config.toml
encoder_arch = "vit"
model = "masked image model"
dataset = "streak pictures of flow and ridge fields"
train_examples = 195000
image_size = 64
crop_scale_min = 0.8
horizontal_flip = false
method = "mae"
mask_ratio = 0.75
loss = "mse"
encoder_norm = "rmsnorm"
encoder_norm_position = "pre"
encoder_activation = "relu"
encoder_mlp_ratio = 4
encoder_head_dim = 48
encoder_fused_qkv = true
encoder_bias = "none"
encoder_qk_norm = true
encoder_parallel_block = false
encoder_inner_norm = false
encoder_patch_size = [4, 4]
encoder_layers = 14
encoder_width = 192
encoder_positions = "learned"
decoder_width = 128
norm_pix_loss = true
decoder_layers = 4
init = "kaiming_normal"
residual_init = "scaled_by_depth"
optimizer = "soap"
beta2 = 0.999
lr = 0.0039
beta1 = 0.95
shampoo_beta = 0.999
eps = 1e-08
precondition_frequency = 10
max_precond_dim = 512
one_sided = true
adamw_lr_other_params = 0.0016
steps = 21100
batch_size = 64
epochs = 6.9
lr_schedule = "step"
warmup_steps = 2110
weight_decay = 0.06
adamw_weight_decay_other_params = 0.05
Rows from block 2 of the encoder of a small masked image model, named by matrix and row number. Rows with one number belong to one neuron. Each number is 500 + 40 x the weight over its row's rms, rounded and kept within 0 to 999. All counts start at 0. Numbers have three digits each.
After each neuron's rows are labels from the 100 images, of 14976, where the neuron reaches its highest value: "place" is the part of the image that holds the peak. Only what is clearly more common there than usual is listed. The data: streak pictures of flow and ridge fields. In brackets: how many of the 100.
# fc1: MLP up (encoder.blocks.2.mlp.fc1.weight, 768x192), inputs 0-95
# fc2: MLP down (encoder.blocks.2.mlp.fc2.weight, 192x768, transposed), outputs 0-95

fc1.339:454438513580526499560511541480439463532494532528515431454460490481547525541557549529523543501517506512476575479511517538492472529471550511493516431496546417529501413475471429488427446476513544501503453485546487537479552450497454489465481517433503534556440446425521424502561550444509448555
fc2.339:492485484471508534465472499476446515531472454501578512486587474469459485441528479506513544545424545472501515493560465479491435537478496502483471519606504542539555488504536522484482532437469511522510466475418478501426533454487458531503533550493550482499471486594534511516561441546486519524
place: bottom right (51); top right (49)

fc1.255:414467564489477528485460570474556447534514503477483426530479507521527494512529561570513534548571527445487562510475487490467431512463506539423539443436582544512537455476505529479509417522484505506548505483490469499493550524490503499551460466536526482496503531495496567459501524474596457543
fc2.255:349546469499531517539496484454471584495441469563457521496516456536524536550558472505471533489462522527524487437502551411498478508466489567451588495560508522529564511556487579449442479489520539488548464507448564513440507507448520538563511479518477426489484512489582555457498496588548467522
place: bottom right (30)

fc1.428:493564551506478466473468493517496491498540540494524491490460485421548470513614518553503569507517494508525507484549409489519534549536477481509473514464538487492508472510480478532536504401482490494557467509524474427459527523508477495423503475603506547497488555583576437493479508468470505502
fc2.428:420476404450475517458515452457452503484530454520491513534585638576496491483498456469546470546466481473561463537501453514487396453508477469467503482504553488524522488527536593518518494460435488545512567511480511534468516534542446540448553489471553501412480569463528502483525416550481514517
place: middle right (28)

fc1.141:486503442539509483457498469521496477472531585539510503419505492547515449528542554536581460520562528516404537469520500520513436451531510501416433469496563524491457489446483499461453552498455496492525516446500490545473535490551513509471441420534517497516519557514532471611555441462548412485
fc2.141:519425578517447548487429502574539474516538503461438480534551538520542467475527428496525525507496477492540480505569510450509411492503511440566499521563551516515446470473488550467559500583527395532503519496499472514489526541540512475524461516516547486464531470550539486577464456544435536542
place: middle left (35)

fc1.56:460515511482415520473446555488419498542468508459506425480566468462469497540534517558564419514453538504536502408502484540505548531534595480561479473449486526468480533466445444501500439469501505547503449509444548504465457491515501456449486512488505476535496534423507506501438444465555459482
fc2.56:551563433593504525443468500522510503473546530609525516504453494604456531536494427501521473567513571486538482567502526515486482428545494472466524484531531406492461487496546468543446513468461439413455538506531512534564509583482519479488465543492511458445435562498485518506528578450476490499
place: bottom centre (59); top centre (28)

fc1.210:518447549489533538499496578443495447485556545497491450466487506451455509600517473455545541556585568491522492530486477573451487475510517498471531481444556518542511463528410492572534550461538483517486434445512515480452430530484550496473532494497528453500521534504461495521511518540481449514
fc2.210:544516492576531580564466551446517509537468484518475492505484517613512540502563519439331521500497494450426495578453481479533487513476489496508480477523584485528422463473511547473454487482567513489561535469517486536471442520550585512455440505431506471503484580455517504425512492499453532505
place: bottom left (34)

fc1.404:424390558456441524524467494493459508562499494525457473468505508491460542563517480623538465507526508527570520527468493475475471487447547573463523488465468555550548468517467495442518450398500490459454503496503476567477473556499510502454504472576490500539527529511521557473492525487557496590
fc2.404:530472530582461437511533477555438523465460518534484508504495478516459495539451519483570510463520476565472533452512539540419471469390456501509522530566466500516587503538474478449448509478465447475528453514506470467501459486391487489550550525516565513513505537497498502546542561541494494493
place: bottom centre (34)

fc1.468:460560458474465521530405501502529527547536604478552460430480544494508517512558558555520475426504497484434534490477523458531498417521533528482530515474490435554530560471477506459486556435525490539552546488498493534459507482512462467509547467584549499441518520508486498590465531456526457540
fc2.468:481514478483505519474549510518525595510455488543533576500525489496529493484486397434482489508562560534498454473525533548517516486464459548508517509526563477519507470504508507494487426555495528555502541481482529538469518503487511519471479522543483498454462548524580432452565511620425481509
place: middle right (43)

fc1.167:493525498442523513487521530501498497518539501554569489431513454437548543483495525503449510491520573500518519459518466509498515543523501481444460545470470459507498484453392523538499544484494519513562537482450621463483459489570514563414520442531565475563526446467410547529535463443529504424
fc2.167:519472482511467509492477504481585556494522526534470535548456503567515513589518484526553507531492505488481480543508528477466437487483511431519480464464548502472387524475520496496551510489495438453471480496576462498561532513523516473425519476505508539434424551548494523578518458471445536437
place: bottom right (26)

fc1.138:479508401438493478518469523487485514505535486554568517445490535472519527517506538546543516485515557487533518411519440480498515533417497441498558458505528464521517467437445521499522514494453468534588454569525546532525525527483464502461539490504484443518474568445492542518536480478478509553
fc2.138:511482461535456465504487515489581512477586487521510497561493548587548463586535540485537517588517470458506504574498476529451476458554471475537570525467526450514410550551533499427563485456568536465460566499479555522485461582522523467491527537534525494458446518512529484596478511499423563513
place: top left (29); middle left (29)

fc1.142:533489571528538418469537590444522519517468474432530426486499475518477482465484510533518483470506516507486439554508490551511482487557490501443484514510426500471507517452531510529491462477581497443477467505571459453479507496519525497477473566499606515464472513528511415452456489525500585423
fc2.142:530508548578519478474471535534509456496513591520440501507542525566612495520492596535502475509496513464578569558534537498493538575598536486458458516457424467486564513420515518418513512488448492480489531503401471498527464484533511443455471534478510512510577550489462558540523496464503526508
place: bottom right (100)

fc1.366:429523518477505525512509486545522509537512456499464480489508437545484538571483577556468492539492505461564446499531486516481523483479521454470477543597509509502512493491597483464463534505463537503578522513486402540454491541549522479562485463549518446507583604494483514507455438525480636486
fc2.366:568476544502568498523500521600527522502546532492530532509456505514569503434451474474585481440466511519509520529439501421496539474472502523496496587551478422547508508524438540502483495559499446509467534486635484507535428557478467547448503465466506551421520466532516544465495519430430450483
place: top left (38); top centre (38)

fc1.762:521497519471479512476462447505538548490535494495499498509544524481468502535521541477485541505522593557570577486544491407492522510462499491485503460438461498472465534532433445587490551480465435557506545594447435536479500505418489498481441443550526447476486550543458443540469514411471513507
fc2.762:477488475540447494511476528472531567460463436565407509497539446556454478531571537524474502369481517497488565511521488483468457425493464454439523532524459511467368494502519486552546504487497554439488455488483491505483516471444466491542538495501563481440525495566506452503434482518531486507
place: middle left (38); top left (32)

fc1.353:547525493462501508545480571552537490553582454493525514506426521519564563498427424440521452490457517459487553541527482516513568453463523520425508512541556531498519528484387526479545462515570532477489430504539497489486486494472462548456611441522509489465531554537490561471507570523485492475
fc2.353:580514447500560498528448472532482532498510555532457559580424450485464502516493546518501472457493478537534532434463502505497501496499521456504515506434538503501461511517534500466471530450431488529476451464552466551527466484496429521460484481455510525481565483469442539562524530480411455539
place: top right (55); top left (31)

fc1.136:524493485522515551521470508468508543502529520560392451491445480513522568512475575610542424525581519489544487502480513559500471492526460502538481545443551504500483513478385412452480439450506474516510496462487507530530498519481562516465399503472420491455506538527466526577551484513561479507
fc2.136:467486433507487474459502471471547542522479572497509515587508552585550501473534515491544518539420482566486503553569478427517460485491539498484487473559472443542423556561566580554561451526526510472509506479463490541511521511482482551539456508511481496381467550547555484496501499508527512501
place: top centre (65)

fc1.74:476523619509503478515504596493511504517496501530460489528519467514510458479497472452493416492491518467527490497458566482477482498475506496525419499472493475595508485428545494481451475501532415452473480597523485483560475452496531463474504518527506472497513460485488498437521445484504605538
fc2.74:456464507517472553449476469500524485438445455481452485498473486490440513507526510531518504583519428518490532523479452430501514428518477505549505485560443527513522536529501485528510497492559559492494508463431548513506512478522437530495485478445399555503515527536510499472477592546530489473
place: bottom right (75)

fc1.259:530466512504516545482529533472519526469510498512386453488455477518504526603509511634453476491548432501513501484479483584485493519537524478484538500478531494526533456437483447469465480458495510507544465475542469508517525550521548531496451449481454429520475568539498491613503466476562450524
fc2.259:513475537525479482532541554482544508503486495474520485577444493572486488469569512443445502476496545488414507554549537417571502529481512519474482526540481518504444585584577603555512534485514573510488522429465558563488469463532514558549475514545498472486475474483564479445455533531522524469
place: top centre (53); top left (28)

fc1.260:480495576504489474496557507482478504469523464443469491485507456565491556563614563558530546445458519485501492476452493521520554500509544485486447539409520522511538501504452487507522510517513518510590516509491544531478559427523480446401437483537553520578569465578528437513464527506472472519
fc2.260:450522472431465468406485470469428563482465441531452480499498514530516487527456409513547490582477478559554458542525467509493410458543432454442503408549490477485529508586492523561490481506475444574557463535475520495451570519488492475486510544485481462389439534505515491547556421479458436520
place: middle left (31)

fc1.564:522527445494500455465464473484520525509477521515543523502449455445557527504453524550539507549491554489457553478497508520481480537514539433527462519486532502496531454416373452491418529453543452489564513488539519521507524461483439482463501476502509553481529535495511518512522566475553432553
fc2.564:484508510587482486503462505484489516553486512488440529523486574535484493502509488531445513480518537552553472552535454503526442484547498479570490467468471587487529534469495505541478572496472453486561570520519533497462492492489537492470504466546474580474480506540547566500500559530499505538
place: top left (93)

fc1.156:480478493421472515535453477454519452479498493467493484453506478469570542541504547509557487494466549493499487513516462505459589516448523548547524512489458502486510513540557504555520549508483464499486536540481502502487457485464552485450441548565525502468514479512541476576436527454524451471
fc2.156:539520562534466478454487526524484460470559591511434555610523589534497472445444474461424478544500530521434472531493549499418496453509483430461473473523491432481427519503536545548489419503518499497401448501487521578555476483537484524469519488516496449470481433467543458535471514446481506445
place: top right (34)

fc1.99:503530501550491478529462549480534556453489572531493483543482531474462463569484541588517485437518508486501484532507449518453474461489450523438504525477512540470560528440405511508492504458451485533526426472476497528520495615562517535465434454483494493416534535491495514560517474417573473537
fc2.99:509503472539490533468467476557511475471570541474487548590464539477496521437507525485509491502447537523478502505558512465504500477518496479503536502531483537531428570481569578501531575527545505461505510444478494578490548525479484507540489493492487601399457473531518506495502540543417538484
place: top centre (28)

fc1.677:491511526516490533485504539505548467535474519503441411425481541512486513491500517565532510490503498580547508531525459505484496527493503455487491532444487448500490433444453468491523544506479525558528526511491537487546564435479477499469391424455489472519514464478512458605450429477516462524
fc2.677:487509482507457498481535475422514563512529514539509554610542489588525505559548483460568494579441462428560491522549464453492455461551481525468535471550528434527458538495509549483533494474555425465455494537451488499529493584511463493472576565533462498467464529535542506564506493478464493498
place: middle left (33)

fc1.113:520520549460452425466486515486488515482492505468464441395502499461559524509579509508566508434523526508540492502519480492481543613544525530510486499490463546476493486491434487531493512520473552469566518546528475506534510516538496525505414420503464494500552537466518485472472482546544434596
fc2.113:490536521449505501441472483470501528591570565523464525558516513499532539460517453447459496588450513533490518552461545465465471463516565451565479525513520492529455466506526428473583522433527515508432540511457471522500525637511494473545540524478525420483452474593515534441543490430438516510
place: top left (40)

fc1.498:466480472511461452430476513524472480457528526497545569473486588484444491545542523552484570496472584478490491454512485452481485452509488497425509531435543507465565460450425467480482526495481548539517472553535501518509482483523485463517473515464564450529441585537518410619543506473474452556
fc2.498:503494522527505461473530488466490554519501529556526549518505514599554461460490443428516491547505476450535494568485531489531495426537489480542503476534575457528476532555540533483533445524523452534454546521457526499549493589526466472429486523522456461468463568465560502451484501474483557527
place: top left (30); top right (25)

fc1.329:479469536541485511495451550435532517477444476497510484464494527463510400514508512512567511405525442475554487507460444505441486461484483536536504437523467524507495456463418476534507514554542553555503489483510500490476469554542583487564392430503470506582499461483513518520542449464571491497
fc2.329:556524512494519487539508466518539439501518496482505535547508595503520477424487489454524564438481529484473574501550536443461467486499478469502508496498537474486513541539486572560577537517482445478567602465488458507508469459507468510459491527601530558419499471474607456613570549477453520490
place: bottom right (55); middle right (33)